Weights of a small class-conditioned image flow-matching model.
Model: 64-pixel images, arch uvit, norm layernorm, activation quick_gelu, moe soft, num experts 4, patch size [8, 8], layers 16, width 256.
Training: adamw at rate 0.0018, 7900 steps, batches of 64.
Data: trained on rendered dice on a table, 72500 training examples, 7.0 epochs.
Rows from block 3 of a small class-conditioned image flow-matching model, named by matrix and row number. Rows with one number within an expert belong to one neuron, the router's apart. Each number is 500 + 40 x the weight over its row's rms, rounded and kept within 0 to 999. All counts start at 0. Numbers have three digits each.
Before each expert's rows are labels from the 100 images, of 14976 (inputs lightly noised), where the router gives the expert most weight on average: "top examples" is what is common among them; "patch colour" is the nearest of a few named colours to the mean colour under the peak. Only what is clearly more common there than usual is listed. The data: rendered dice on a table. In brackets: how many of the 100, against the usual share in percent.
# router: slot weights (model.blocks.3.mlp.router.weight, 8x256), inputs 128-255
# up: expert up (model.blocks.3.mlp.up, 4x128x256), inputs 128-255
# down: expert down (model.blocks.3.mlp.down, 4x256x128, transposed), outputs 128-255

# expert 3
top examples: dice: three (93 vs 33.6); white die (66 vs 15.6); yellow die (61 vs 15.8)
patch colour: yellow (46 vs 1.7); white (33 vs 2.8)
router.6:558563494503531520534507445543486483520495511517540488508536513575499564524573486512574538450454470412458508464482499470505503557530542510527507549465539474507471488541509497526511479504474485532465454486422466511441558528498514531451492553439535554497526466457522559494544547530545481485499526533497518485488509503531544482441477531524552508390563520533453441479505524440521527449474
router.7:487536579543479489458478431493494485480492512474514462520473504534509552494510509476553512483450465472534480523512544505527465527441495520543535514440533461514507541460563523509516492542517501518470595529476469438498563423499496475515511517500527487513580465428530530504488547524527465449451500481498563457515518600456532459430491514494558434378556490475424510491550522575481503516464
up.9:559462505424527467525473461504555518447442485490472504496518545438549500517572458559504498553482531478470544465554499543460550495494447542491512505527483547587465487494486482493448471497510531441528464459527507476466370534390515512411550450527526563474432507552545483406534452475501491570558564488487512545483482486561435536480516476516463551508493468509511523514521493458446469490478
down.9:487460474472475415494479510395505507503506521584520456549471462465433459498444546474439387400497540544509535509435540569521409456482517432504554469486448448477509499504501532502468526513532553505453529540545524521518474505537521481547466515558486456592448523499487462519496480564455544504485492469490494514528480491486448454512544482498544539516514553507498513536542556544509492582459
up.10:517463528455495539495446574492505515447397459533460509534506441435511483477556459497538464487494554582501450537487509506486570525465484479503546525537447515485525510468465546484539449525516521541539454562469428454459481466458480502509522510520521514531422463502591542457477502541542465526504563525533522498481478477481453474493548533548526546528522513546475483498560508420449468488509
down.10:529491560510482478513525481502486456451529445537498466521493478503457522525503533485471469458450494476501505525540539505480404449451470552483507474404449484458573509507475468527435485577496528475505504567499525475485414516485588496476492460561494478552476465469526489451550504479441528495421534423476532495490466536523447501517465490433461467500581431466518426515545532596498559529510
up.11:525469537526500550510642563476476509531464546478418563427549524503501490495452528559528467546457485487533515517495515559508509536534475421497513472523484549520559466497445520454501439479482519500499534556495524499521519500545462527543457449569479537480471507522452498557479479521501525485495512530559490521561570429546439479531439545477488437519421488461542509533474479445517550489506
down.11:455547602528490484497514499513528530493442547520398527500495493524498552503474466498530483514559518451498497550421512608501538507543461555532520494498523568388466498543460526566487418471528490454522526501495533560466519490490484445486521498466559457536565508533453551558567526549498461622542500498512436487468541523540500488491526517607459492531467574532482537516497560489544488554555
up.12:493489528444493496503430509503523460421461448511493507553509509471550513474532485501536470521502573537518476500543554535489526518499549527587489521492448500430436530555519543475496486573475514524496437537485474518406406499493484516461487489513513573510507443522601549435485523526499481539535598451434505476429469511472469538470567517491481574461581471516485500480521491514464501469575
down.12:523387481529516433482557533482521467470523514501484526481484456449437497560493517485515546501441503505534468535546584592449481468463526485432480485450445428479556513493421490516465517585505523497501493590539527452479448508494612485501483480529442453578487437536600527463550480490392546516471479406500556529478509507544500525499496496449485451500551494447506476515561544483491497513464
up.13:478512507403464503476523548575506556529626483491480534548501488456521504456470449470482443483513509413489496505499464585497544459480520464510515509490472463464477553493510540470551420467534527463508494449502483459457491504513478473384530516513541578521475497497454504491473515530508484577521573487587495447532521463474451463628485492529516555470504559519505518520464476531419512504442
down.13:497487581509453571496575493542476487506528494476450577473577529510519455462556435473547513514480473466485523521532521541528508487523496573445509510447531495493502473588481501514510486497532541485510461544453479528483480484478507510441569493424480549486497451459486506479494497544490479449428479476527503561465524532579399476554443473506504510512485486489586505491444521501522551469420
up.14:535468525548493523603494502454532486535503503474473509443504569518504478458508522551518463518552509529490590511517509505478405474506516487494540490513546459574529521513458526514471499509459486516479538526595508491486492462564534454515507521457485493471514487479544545535525440544518502529419499460506434524520506542476519508494435462493449442495567546454522452447574487554551564494501
down.14:480497478441461468496504502490485483523472526553526536507563524425496482465440504506465528489500505545458503494515497519448562407480536521530494498566494536493481506531500437423631531477544563447517475508473508477501478458515437532474520482518472475516527510560469517485456492532494488453554505482493493575505494513500437498533525528538558534568517576556519600564500583492483499469512
up.15:536431492474547447518533482480488405508538514441529538503524541523535497568480525504483455522501386480418589542539496553478460507570499508478473508583410540503536515510520491540454566467482511534477562515553505466543523477461507521512445469520412496428553556502466514555509437451491537465507501458462394513506520560550458512522497486512440485413482512482498543501472440589548481532476
down.15:533560537513471509493533551535475479460529508526512565489547542521508549524543441536556532546446488442409526459484444525493503495524524557466563555495515551547487409582543480524465457459518410469520465436490531500475458461540553483475528504447556519481544469488504509569517601514503519497498430531492560512479497529532565459490462409455451481402494524532434477518479551547481562450515
up.16:523486502478487493545491444509524491526569474466501476547504535538537526451475513525423488481574472486488602495532505548472462467526466545538457570563493490491438537585510460512488502473466457530498471507564522471606519559520511511517500501498432546398566562508419511484524408513447481488507470458468422493478529479498530534562484507540497588491469540559565496512476475504529536534506
down.16:515575546491509512499554517551437454501505470546492496565531539513493524580563485528564528509451458420401561483509472473521449474580409566498619469481551536455468450531543465550476444447516441555475495432449497574503489546529543492465487460474526531494536540517459483534561527544522506547522541495515459500567533501549527463481508451520481503448459498470500447463439514523496605467534
up.17:499486441579501502473476502451473487585542511464512467471509460516452490517465523456461470479511391496521509517502406572558460523493543462376494524491483451469507532492503460543487606505452516517518590557503546499545565507490511499507445439514489441459570560486441565562494481500463604488476493516511449502524525508568472445565460519465515459484471525434530594513489473525505508535469
down.17:468477528508456439506474494468421573527504554498529490490516463454483434475491578474510429517445456520481485517484545542529548515475570473485479525571454497556503496446572515534618541527486599446558534559537487492474485453586420501491451466520520487500504501498504503482468480491465491455476461464542532569548492496440485516481462539485569469514483492510505527520519453521501502554489
up.18:429442465508451472555423476545496414495549427491465477476415536519482521517510490488400565510480534499457549450533495448436444538486472575495487484551424489487407497607481459512471524488471494473544509465538515539493458569495497485456469463487481577420511525493503549430520453476510485458530506505483492607466467470503473549474431483528456557533494479496594534524470439534451482557484
down.18:392530415502504540539510527492504539482472535488513503500459483524525508507525527525511540477469527546536480455479558454538477556525536467495503492435495518539557468460493531494502594491499497532469510424532509503501476487574495445541492497553555446536507577503552469519436505430534479515456533542594535535565522475445605499501494460564475466512526398444475438522472496505541509540537
up.19:480424496551423482535447484447541486493508441442446416561435530472448430501497591513425481508502513507474583488542471510448410518522526516512506440545381551570450465581462432528467540535450508499545538506568526470523512516528525472493435500518460526419497510548522493533508390502523500500524540490466502568448477543488486545437467499517445476488448475475503519540505430548469565569469
down.19:483551430424490481540462533500529515460541498554502537507497489527489539520481451510537601514451501509481520458494526452461538469475520519511461472499502524470484518490482508449548525473488537543504459467485494495535501587467483478491489475495515495509524511527502510431417506499531469504537534462499501569511556494485539488604516511510489530506528500500571466546496577430504471430582
up.20:477449456520480522487555562515474495476451441458471517537480514457456400472577433567520506605494522531423518519491534487471538513477396502441504445530505511523512480511469546456484484487509558509556457494529472531451446512499483505491512457483527473481449505526530515480564477484509468512451528465497508634540496459572433511457456455462474490564519541422457499464476470480486508526508
down.20:412498408507488470510451502479536429453506473586481450483446462522435553507471522476418435417480515529519516499483515493471436498468523537540507478494467468440546555496481484493498598544453568542485503550551509527476436554493478518478458466491489480507503532478477515468491537561501493420492517471534490510485500525520555548524535507473478498516563498502593520519511531578470460584560
up.21:612486506468551551478598594528528537508470506515429583495571502491482478541515479500520562525523506522482511454501446452462595535533475466440573499521481533635497474504444494450481508426492491498499439460501529562461476490545481520511492481548457445485529520509456425520554476443468463503487452578574446558433502454499415507504533485537448525502468521525485504475467476438585534440516
down.21:456523546509534505467584469481550469498513532507491528491575621541451566531469472525530449486532412451398572533502497552490523490491475527499591513486576503424462496579500454502494481445511435513445496512439509535503536501480554478418507499436559539438595517493470542508512533563522506471555486459464507485492521541538470515515502535472515488413478582531466561548452526519493460519476
up.22:545489595464472504534491470497543608444474445458464478578477561437471448535503544497505384544483514515505506560487474593477395492544409477487555464477528523558513486587496496539503482485463454517550584535539504463571465423483548432532463519519455528474481506476477520582503469490564521562499506495538484523504532545488440461440483484519511448504511447499429528515520449545487544528438
down.22:486534491447482494502494489485516420467516500521493487519537542529490556467475457528486477514513410513427525514511508513539546391511517576499540515480544494483491530544525509462596476512539525454473478537440514526499549549474459496457470514465482503414599452480463501496458471530499485390554484451480491528475537521525413540529500536538483585443491572510574531547514628434484443458543
up.23:572439509520479519518586504536467539565501522523409527459519525497523484472496555571515459502492549485565524461479536583504503434485439491566504519490476522530530496490456507511422454441470497472514496541546585482522482539556497507535498447534476505483480516539502475545514430533503515514486482517551502484509491474501499492580468499481442438526459459480546461521482520470511526472518
down.23:468533649492476477479516489573564504499449536592442491511506508489493516499461520485505501538550501435503532500478547538451552500544428566511543446516490501417445503530482493516517377454482443466501512497491510558495429486531513474490527529481532497493475494571451492480584476585495484611582545482472459495475532504534454452515459517560491545565464559568469555473484513527510504511564
up.24:476472513467574460501525526524479525495446500526447538516465528429532529519568429503519541508482541510506459492475498595485607508494458501502531490529550593484498447460496529469540454486490515505511528447456475510373440448470535513478526545517542483478502465508551514551465497520456425540492504504557515497473528412515463523408599504546502473508461468493465543489493547447459476524479
down.24:535443450534436519474573484509509490551535543489553547515551493417478484547465539441541491442471528467459502460496569471469472529517536544473480512500416495458545530594470449525462475522531542479524493614451541516500492483481541466522486539528435499580456519475499481533536504518420524543529502453494511533508453510502491560496504561505501476476511520591506521483536464535504571553496

# expert 0
top examples: blue die (39 vs 16.1)
patch colour: green (41 vs 8.1)
router.0:528486505399490515488512508441452488531532522488564415513526509517499528482420528499478493472505480505471561487446466468499461482579451486521472539499502530515432537468578513416554494506458496444508498521465517509545543547605465495491481503542502517466544545503468414538497442535503543529460442480479481527470519491485464534508482514478503527501473536593527527537464459568504475480540
router.1:527499560448500436476566454511475534550496489510551542436537460489495503485380533499467510449540519493503477473506497482454455484532468468555537508531474503543516501502544474468519453502461494494535467492525553518531537510572462503551441491584475497511536534521423441520514424489498555476450471534512424496525533517481495535487473486513567447505507491561440548501401471551515462447546
up.9:484460415487553481498490468509548528443531474460525436561496450507460447527550467467522467482482555532524457487459548531453506472415508495506439513471458469549483535496479520500511467498484518508460459512481452481444477558444506481468500555459461522486414463502606524447489496555483509456504495547462514527467485444498552500478497453445482497545530469474541543522553541460455493489528
down.9:424528464519470552457533533555546509538482516545444525480472446539502557506490515566555588449539569558537472495517547447449496567503485525459480498408502451464529522438491546544422545569452490514471516542544534567446445555503490500464482478496530495519485476564494509496502531443453488579462572468504460416492592490497617420496521478508514468534539420474498430498453496539485490516493
up.10:629499507475494396437492466463465558505567446507521408576545475536462472424535477504481403538534517473519495487427440560573507518517488488549536477493446446570446446505438527496537476505524444529478462518496540493484574474487497532513477499528494439497479572536564570475467510502540528531484509518519476479482420489503402552609481515404475466480544467476491562530500464421505520480430
down.10:512481538451478495497539454535465430511493526515513462474496490524450561534528543524507564433474548436535499456531512440466526530566496570464524454474524521456535483610449472486530529565500488444502500494479521590500486531506491599505509486532467587514456472497462524482583517582483472470410508455450479492461501485502455570464457544475530489532479514535452518474497571482523600454478
up.11:520536565495493501472546520567514508434509522477488415492517534494443525470513450451563534515467469438530533502495511547452536537496547479468530484427512471521471514541498480494476503491470480477447514472446493489543537531478601459407470542473579579437539543441467473471555580482483509527473524511514486568491500543535456516454472476556487456372505454473462491517432484493494507502453
down.11:530552504512501523482494480492548525422493506496481569479500537550505508477543518543514488513533461496460543506493465514572530509460515510457493494466521456546471502439506494599487516497522518528508521531498505486456514536446552520413544505483587565519512504481466509501491569428463544493543516519495483497509494467564587428464512467524505473354576482474448453490530439487511405531498
up.12:536552534468539476495490443467522523459545522492555474562539469534537467451579493524496416501577521525473460528464513499431535507408538553512509482487426452488468457526479490539506471480493502505534481481479524485461521431469463480470453456417556439493476572477585521484483528496470492469548460538446532489443447543531494498635527424460564513481555522481492509449499478452511532515473
down.12:550464515452535477523513493510469451495510465539541475424567515529455481503536561548566475479412474470524532424509484475547504476552518546465483486512463443498552528500493466503483520572530553482502470536507508519499474560498475529487451538563539582505506510485447530494525551491536506470449592510460504475512452448543446546493459566511596496434533499519472470540439479482526514484463
up.13:617497512430523523569490497497525398465468536502480503462478500549548565539487503473500468469559433471437569523499460442487481496539481535536515552558549525459433465523489498477512478454487491474603434492425419503496504505508525524477575487465558602484545490494477469491528531472581452482581496526494516508414470508584511529471485486543454580480442500537508507506444500497496461465527
down.13:441461465535546445469420460445536546515527485468477519545428456471531437470520468415425473510507559535539486509532560566492468459527469515516504479474503458511463507458565521488500528471524486564519529576532527539486456471502454516547503531514465435511443488471536498543503398476522462548497545509492498464515472486428533501491566432533490552558480551529530557443546479550496453535553
up.14:484466442514553467468516473512518492410523444527507419546435468517458434506573437450517510485470568529565475476468563532455527507399527514492441491502460457471496499522509515506538531484454507521431458539488513530479519538441487492499507503426485464484429483501594542426542521557455473482509548540460503521508509495496547488522516447426540493533512509466528535526459517464443541525528
down.14:414539457496491567483487553530480553482482518506546491481467459500512521536466550568572528497523549532516508539549529437532483562469520503470473488440487437513554592400507537552441545588469524515471482544518487505484465523499498510440486501516553566545495447504479448513464574377495499554466569495540525434476537475502617446478454463485514490491565435437529448516534470555472445531477
up.15:574588528487535468478561523549528572463576520532536428575595476545480457456556477509548462473507498491486468515475470582423518578445539493470419448465412447491428465530510506522498490508477503522454478470421571533493515472439510483423437527476497434517448573485477527450510555483446516532485567511489492513446439526543444479617482475462540442422566515471456495493510475469525542506475
down.15:487482473478490473468463513499492493496488507474503485524490532588465556544555525539485467413519493435462536527556454459522479500538502524514493512497488418524499528439473503590433563531493505529498448560525515532506510510458489512436503529501528620429507555443401509518572535463471500517518561519488469440533470510553499513456467525515556501413549437499493497524464428482474445546466
up.16:528486508474542456499517474532528494428548562502501497532534497594488510519578473510493472477528540428441530481507464449426552474499524553512508549518468493516406475494456479491492471501531485538546446472362428547493489507441515503447508538468537542498451530516450491478534552481516489465598554543483512531433468469598519490532526463528456540407489485489511455485494457433515486505492
down.16:508467487484561491490405438453544491466513512483492487478475508572493449515569503490516435505489530494521527526547553505491504506524462538496500494452452435507501503455511505514536553536513514565547510549524456534495431526488496497537526532490495511451419498455456512493571460492522491509518565499470488390505509456501523490524520508536500539483504529523529482455509366492485448497491
up.17:481512557481498515576470473514452465473455516516458533471494499461506475421537510502476496488545514508548438580438483533450505487520488479458473521514486524523620481525498531538497473482501491517464496530521495485519472443549468579508535484485468463535499453507615557525507480542481447485497474532592531463552473507447490489409503510501524485542543520420497495388519508500545558474574
down.17:564483496487487499506568496492539473439506494583580426466571497411481501518435605487541536471434499490534515494548447437481538475460528563481444481471515511433549529593445416493515485546494531442500516531456522559477483514480479541525463477492487503563488490453464522470475513510445520450540517453500503532482520488554444497491519543463534476505516418520487475602489528416491523459387
up.18:543526578487516498466565570550555468458537488527521550512516552547449541504542471479512461486423461419482590538523464570522504497549507497432540469435535457483485470571432495546448482497455526595493526459475436455521482442475525473428529496427517525470519509477489503482570525493574545527498576488521555530477476546551517542527470502560503484397569465484492487527461471493495495546484
down.18:522541480517489532518548470507569475456506551529492531526504565541502549523511476524537526501503464470378551483505478541543488507460508564479553504446527454501487476473509450583444507478535494464502489540495520445450512496462594510384435515422574586472534529481492494525518560407469520505529490507484490473524469479582562495467552466466524484346566490472458488520501486512475451507517
up.19:490537493507558499508495514494486523408449484508449448533479491456503449556544497433517534491435533539522471497478530505478539504484515481473441464470475506516549459518552501535488448444506498483461462488471472498476481556471540503467471553506505495543435400457582521492511489538518453508504517558498501585511506424529471473424465506495488496547457444451511522506540526445442514478526
down.19:442499451531410539528539491515537498528432528562466471470505483467531581540439535583536560460538508551530492501536564448420456520473494505476473517415501437462528508467459519545423553542461526530504510515479519505465443504491462495488487499466502508541512489518491470506434538487455497515496515466535492438477569501524633408477569454531495486500552448505498477547495487555461478538478
up.20:515497523511520484485521544546576512474529535526560480549537549558456543442579446464531494478521442497509472553474514552507475562456555551447482455431510543464483508564411469568492553495483485605480550574462474405551492443442520433456533527480534470456479515463462579490489528461497465476462567520556504558489423538504478508527521472492516459449578457486487487545513460509477508550514
down.20:502503461523498498533523526506551452484496533492511481519512544558502565558490464485507488501549436428429588485565451597562512521493492529534521525499538435478436488486501459550451573489515518475452502475458444495484498519472555521441454524469530549490582515523483463540437525500480468509523468543457506455531454535567511544476556505466551504403536531440540576458508455474509501511494
up.21:475487505557470467504492488491556497429504538458489495608506535567480552526567523475518525483515429497464459519474597551506491541460558503484470456473454493438458467550469437554436584508456519523440502538485457492513540486451529424460497487494478467428511537486446552497448527425484459484498557460534468544464455535543550536505530502508546467438533481483487496570543498524526516584514
down.21:529490485536468535457526497530524572536549547545435516537486542506480540452526449534494454465471459430497524503505485554548484529514497549486517530504560494488436487455542547565456512541500522527495476476492480504505486504526572505538507553437582538519548536497419471536443552551548528477438479543505484450515484546466547474503517520451537494412515484477482534443509507517526444488496
up.22:497505543474522492451557541514547471468559508544479525522528592577465530513543444418530524463463439429469606511512467548511506557497485535463514543457506455497478475597432521515454529513427473561529544495452441466505491465447510485448506476466515514483508529434429494463520545470510477517470527450518504573504496503538485532514524485574493482391522451511498510609491489489533464552475
down.22:501547471527460518486561462501585502465508521512498548482512570555482523534537512524536503488525440457385603528517472477542481505490505534501555486491535497488475484467523476570470535504520513489522527533468485493488491521448552468399466476434609568476551516480445519528500558430493515461491496464480540467519485502596546476508466493543528499328549496457484512518446486504506439522523
up.23:502525563471501487531540466538489488500528535478513510545469494497474447494574497486494574485557510419436522520499485501449470498539520479472543476528515497559491467597519529541543478523531569438517467502408522457530494457544493498507491518443522551491481459561533481463525531497537482496511475546551450518554545472571442518396428504392441494511524463396502487386469467519507587491501
down.23:536460448456496521504490553415494469437538492472524499476555466457522519464450560520470479494450433559584524501441455516515522450493463473518483483515504496447506507510473398482494462560492507498497482488537519545521524588487510450580427503548434484565586469479500542441466497505405535451561541412490524551521428494518449548495543519548482465484579535497477458579497602444449492486517
up.24:504514536514459502539470464479453452500490472430505528526492567514522524516517442520531510486495487506520567518483471585548450493466521469436527476408516484430478538542520494537431538504475563525477569544509522458557481432519518500491527535433471542406556437403538494444501525553473511458437488443519546543474499590488511534478445448463459466468564473438501495542519511568538496499473
down.24:447497443519434493544490493473512486484443458445610460534466577480541543506464539509492531479488488521493484504519479507565548489483464578542448529533487482484469463521531451526496559489433550497486511547533537487465503461456504487493509481480484529436602472498524521477383475462409482395549447463478533557453421498495560493479565508476454521457544513411532577552473604535518463493459

# expert 1
top examples: dice: one (100 vs 33); total: 1 (40 vs 5.5); total: 2 (25 vs 6.3)
patch colour: pink (49 vs 7.4)
router.2:454454501504484474522485460461474530526550439475490426485452433491460413483537552504498434497430602540561440482510537496502511477485475487490478432505424498564487522432495502463527469552493527441540437531539491516503484527492477477563487483512505477505378494565534484433561484510472472485511501519479508558547500515471495525546470504454484499600472504485522502487561550495523517523513
router.3:535475493536457482512499510456496513561485497512483489532511443414488446463438563501494466526429537554546429532528528483463514481468500486528483456519471522573509509428447523449522536522516529484531421559559550469510468469486478513556532451496471404505369476546466446427480429539490497513502490478522465494530547507449503464468565496516490465611529466512493500485538588490520468540512
up.9:468573565506461503480554461533516502487489414503460583574523544511546494505568449483497528488535509496422549487512429448473493524475457561507596477507502498501424438522494507497545493439499444468518580513467540525500414469558513524477522487490537645452491438496467516527559497527504439471447503469567497478465489538510510494445444490419506504488473476493498519476466449575526562458481
down.9:521473438508520488529531516501489443527485512526551455491503495513400559515471511459542518504506500530480452439460594510460482481600501479537460482497517422493540519473507521497463537496508509566471438488518418498527506560415468465546481510504453409483506545462495514528442547463462532554526502463497484507563530488501544528589606544534511485469481505553468467521506549458412471496500
up.10:553594543511457443511518489598549456488479528447547504455557570569515557575526468554500492565512423446503567523503455499514506532576518501427568468457579526459483499503550451549468562531506525509426509530408449496514523498497498536420494545428523552457572514432505520511531575441533492493501494505504522484480553576591535537466483498501519486439532471495486497552447524507557490490496
down.10:509494473503416483506517469492562469482496517463469490484546530500506530507524511503507545510446490469477593472508509476478432464530447523482592513477483436494473444550548456524521476542457540486559513509519465501507492527511583485414432524478469587490478545453457495546512499459494537503484535444449522443538522482553543484478520528533482517325582455490485551582549491471429566535475
up.11:537467522450495437501554520576493506467466530523599467484524532500593501529513459477551547598542513490516545486492495495458546500498510583538448483523518484523484450499484525517527469541449419548467472490505541477525464451483470512520489508540477501520517511536568483513432473471412446511494445473501561424478537442532547508500613472520489457501506524458460521414458559513496455458515
down.11:418566435554541525503448501458485444545567509408449463560418502562451522553496528540496451459501464457521463503508507497557506492501491482494534532451494507540493580519545542509541530475529547517500509485483472474524576528474509443506519508503491500495489450471467514517550514585549550480504542534537476570492486520507488500500410510524487555511523468499504448545532411471509533564474
up.12:430490457534527444546470521502533465484530470481475585541530507530528493483492487459422469574554495490479504438501552501500509522485481560514470488485496455492531511547484466512419535490473476531403510476558495514493435519442499487452502537449468509512501465515515509450498478537481527489450517472470511461486547557448527539567519401514472480550585522424572497480547562502479508481541
down.12:554496533485524542516594491526442552514500502500477541477501415472462565482471503489580523442477512439528512499461495465460521504472528411495494521529586514481517490484555474542536470554494541528537477526478464484514471453561451498542483527536547512488506518476498466520500540472494536513470466485537531523495479465498465455364539499483560435507451468522408512483491451466517483497488
up.13:484521517512521501527482467554524479544521471532495511488464537580485507523547486467504466531512515464550533439531519539485468554477516487539543489522504501507498468491438487514474545538460499586410502486539501494513478449489486451443499487516550453480458539419533487491533497539509485543380588491493470496454495522475477525490536472541454463511472479515477548437521472498537447547561
down.13:475529509468500517439532560541495491503490507406502519585535511456508437462444501527479552452450421536496491528532492471543494496488525491513533493509538501503516580503516525498528531490541538486514535545478543485511568555467495579547514486487456470530531453583476566466442431558496519452498406491499524528541511518524511448497479488471544434436560497494485545526502581458498552483381
up.14:541490492531479508474529523501527526501563482585469482522557531523518482498547492500527558494509512461545551498501551548399499483467505541513472466430503477574481483528495492496536512485456465553451440461505589508488473552516503395419520520518508521493492505498517374452528474522507549557497521495489402516499538501476457492539468450434508521477560466435473536461447449452490474414529
down.14:483492453498551468500479536466505478514437504408527514449423470515457498532423523475442467495450455495488502505496519467561512399494469387468491497562523560464537526504472479542533413565507533440484473520488394489539440468485494526498461486492485577505549446437458553539430538480493501410558495484559519502505483472504532589352561494541482464510483513529504468567578529518495505556436
up.15:473526540536422487467474547504440535612411498516498532510487509469506508518479461483597546483470455505490465558571541490504427534414470487457464503503562494504443521512502522521408564476489471539458528560466514520472540476538454514517491472451544533478489422474460483480487535501538504582452500472494513471530556562461464434457497438443457514515524534432424532471489530612438551518571
down.15:520449422458515454525498525496504462412553459517523502539460482524500448496533550477431429513504462521453545434494478520468514465532456474523563542504462488546508466499484439528617455537467539455532465437490526450533446531472510463518483529513552501467486536531453476502472455456474456504556498446492499534477415437543512507554478526528499502446510411538487470579536410437535518543453
up.16:518613583520458520516571484575475511501450509508455533433538563558515539575493487389571463458446441471507548557502463523488502489495576450449490500503490475488483510492595556498463537476505584534459536504483506466498553439452528453485506538479579498506533474433449567510523563504502504501464536457603525532499538490513435446499494469532509457432524497461423587509528471482541497503453
down.16:528419460447435490531529534486555429513498490456530483494496497471559527501560569547427518557473542458526561459487527505474449453509471523568554482536542514454498463550425451509476482507493474504584516542517518487457450545508499519486463473533498520423473559515516474474486451492496523541501486542441545483499460553488546515525482517500450528417598505505474493469473492538513452455477
up.17:517554518482541466467518501591468547517498451536532487527533532495473551518538398491486529524533516433502539440549543489414553570520513491471537515500533474520435481524550505504516592453494554566443480530467532497493466521502460542437471583447552533433517469486470487462550538464522472523468544467563452487472516531459502473498530423488521509475528518492464590523452460527440496484492
down.17:502498486490449433510482510452537400537461483459499537484462512558518499535450538515460540500479473552449508507518478421467541401530473523461548486507462520467469506456506521469549449513488463382509485477504532486530519473489476481521447472551482525448499548465452487511522535475483497462494478525526482479505468483515456532443451549550424547413511482540460508596477485469506497511434
up.18:501522550473436480525563571544455526517444554536479507555537524415509494491456523505534598487470515478527489495494499474465509515479479527458439503533527508535484497524491509500511412413479450446456482454458528494501478456532470508502557531562533518514484448485505462517458493474424474539464488471565503529480548495485539476451521443492509489519475525438452506508508509507475540447466
down.18:498493439553501518438464474488508427515512466510512494498454475622462512551569537508486450458489495522519509524478467507529509496511513477559497438507532479478536507447501533526500608483521546545521509498509409521508495528404503478472458515475574555507516532497498535494532573481519488494506548523441478458548489492494520482554499553513514513513498511496497461537497491476500526608520
up.19:558550590510467494545517462561544456455516474515512487421550598501481538586492484536495501554453454439500583545533461497570489522557476487437538503484538528447473547527471450528543524499480564514436538512443524498504481485464524586402505536460538518440552509431486519456532540451586524481467535484493479503522578519558455533500490447540532490423482496525479551520431439499484508490487
down.19:556491476511437473522547528490492372492529485496521447452501560465427517537567496542489493463431475453451621506550460505541484525533446522484546492499545526466467464509478519497449505523494539468544500505470485476507506607534569477468459477541514567516493557447518514529538553475469498504515554449468523494546468507552540512538448548521543494350565530487474494584497487522481534550487
up.20:522486482528534484488525498518530454528557548494479439528499540501522578535509447555452497519475401453422566510477496534506482516622522489477548535525536499454541447544598581590495501544547507479548517539469501510465522512493530557494469467498504554486579488427491569589538434472411519466457531434492466462504541540546528512521475521528507476430531502515523460489475511558511475522523
down.20:458481444560502430500473538453542557480531477528452448538539506447480538481499471487447548493489522504521533495493588609403486475544503467480490511451499420483483446537524475476500538481514519508461474450488506553478486507523514460502448514530484477452546491507446469571502514495509516527515533475536482504499500492466524529514591526571445503437500574532548508617495476507504494524457
up.21:544562516508556486476503507524469492419529549532546503507495493572498539512561486492494532503534483380430569447488479452450498519515505549536547529554520494486427445531439468507452482513519455562544466454413453528485508556493509490489529532485547515466504554468454503485536542518552433528554529539469542514467456460623497468487484511516483521421504477566515447536469476485560515472519
down.21:483461430500500473477457485509593520482468457512504483479496553506412462488551545505519512524527574534515557487522586489453474482522458466492522486420452410445530531466476511502505566514471525548521487564564523527504429601538537483515457517505482509517451483483503484461543463433471523526532559441513480450556522471480550513485512492512467538453562463501497408499500425461482483507529
up.22:539538546493501499472547471473549485478536501474488547517569587567470518501517472548527502525534444439389569503499490545542532513529473516496621529456585475440494491534519450568529525459521511476500531444414495496483514488531560470434453510460567544495542502487468510517490566478487518448513500495476446484487532535586472555486460470482533462396527500480464483542401499523480462488487
down.22:542523516479423501503580460508546472457486517484478525503589561518486493530538448516544511519481442443407629490500488464529494494521488537478596521538551506454519464539523457550497476522455506464498500505441477505482484550527581485400447488504556571478502509507510513572503607426497528452507487513489505484472508500612507493502453535490521468328567448492459500542433484481509517510444
up.23:538565568490481472570482507486460479435539451467485541530525470519474512527504469477511508499447514499420528471459486446511515534465471466470499500582516549507453486487451420517537513478488503470487516405402468491507523506521481502494566516504566507504500560437492502478525582569564453415445494513487473480485510485505381488533447411446570518460527531538439499504534479457502533532473
down.23:451497464502495556473520463526556495523386512529470529492514537473498533525459514523512542458542501572501512546581538470518520488508493495523528504413531502444510468483485544489488516514489556537490528576505508553473490503468494498514476479501454485553547417506475481510483506479498524575534509443568490481533466512492591488333568530537445478488482442537490479553432586538484479444536
up.24:509529492513558483501499609493455509473579462568460549515542463506487517491519499485468508525468523426417542382446459485466479560470470490528577518506483505527492427473471378516507510514498470570531483424457482486560500548519492449413514509544509515501482500493455543459567559489516496489471557542501472507490539473542467480514456459496514499471521586526526460512499444470493538484521
down.24:495447505468499499449535480441602568498444510501535491540497515494497511484429453494518485478514492528527487523539553576522505482567517507474477474456444457466493544511498512497578506527497525480462514571532510512479414479448415521479496523486477522511568461470469486500433457499497519520521513458537437462491506511490504442387601496473517502493523467487479552570461527507475391551474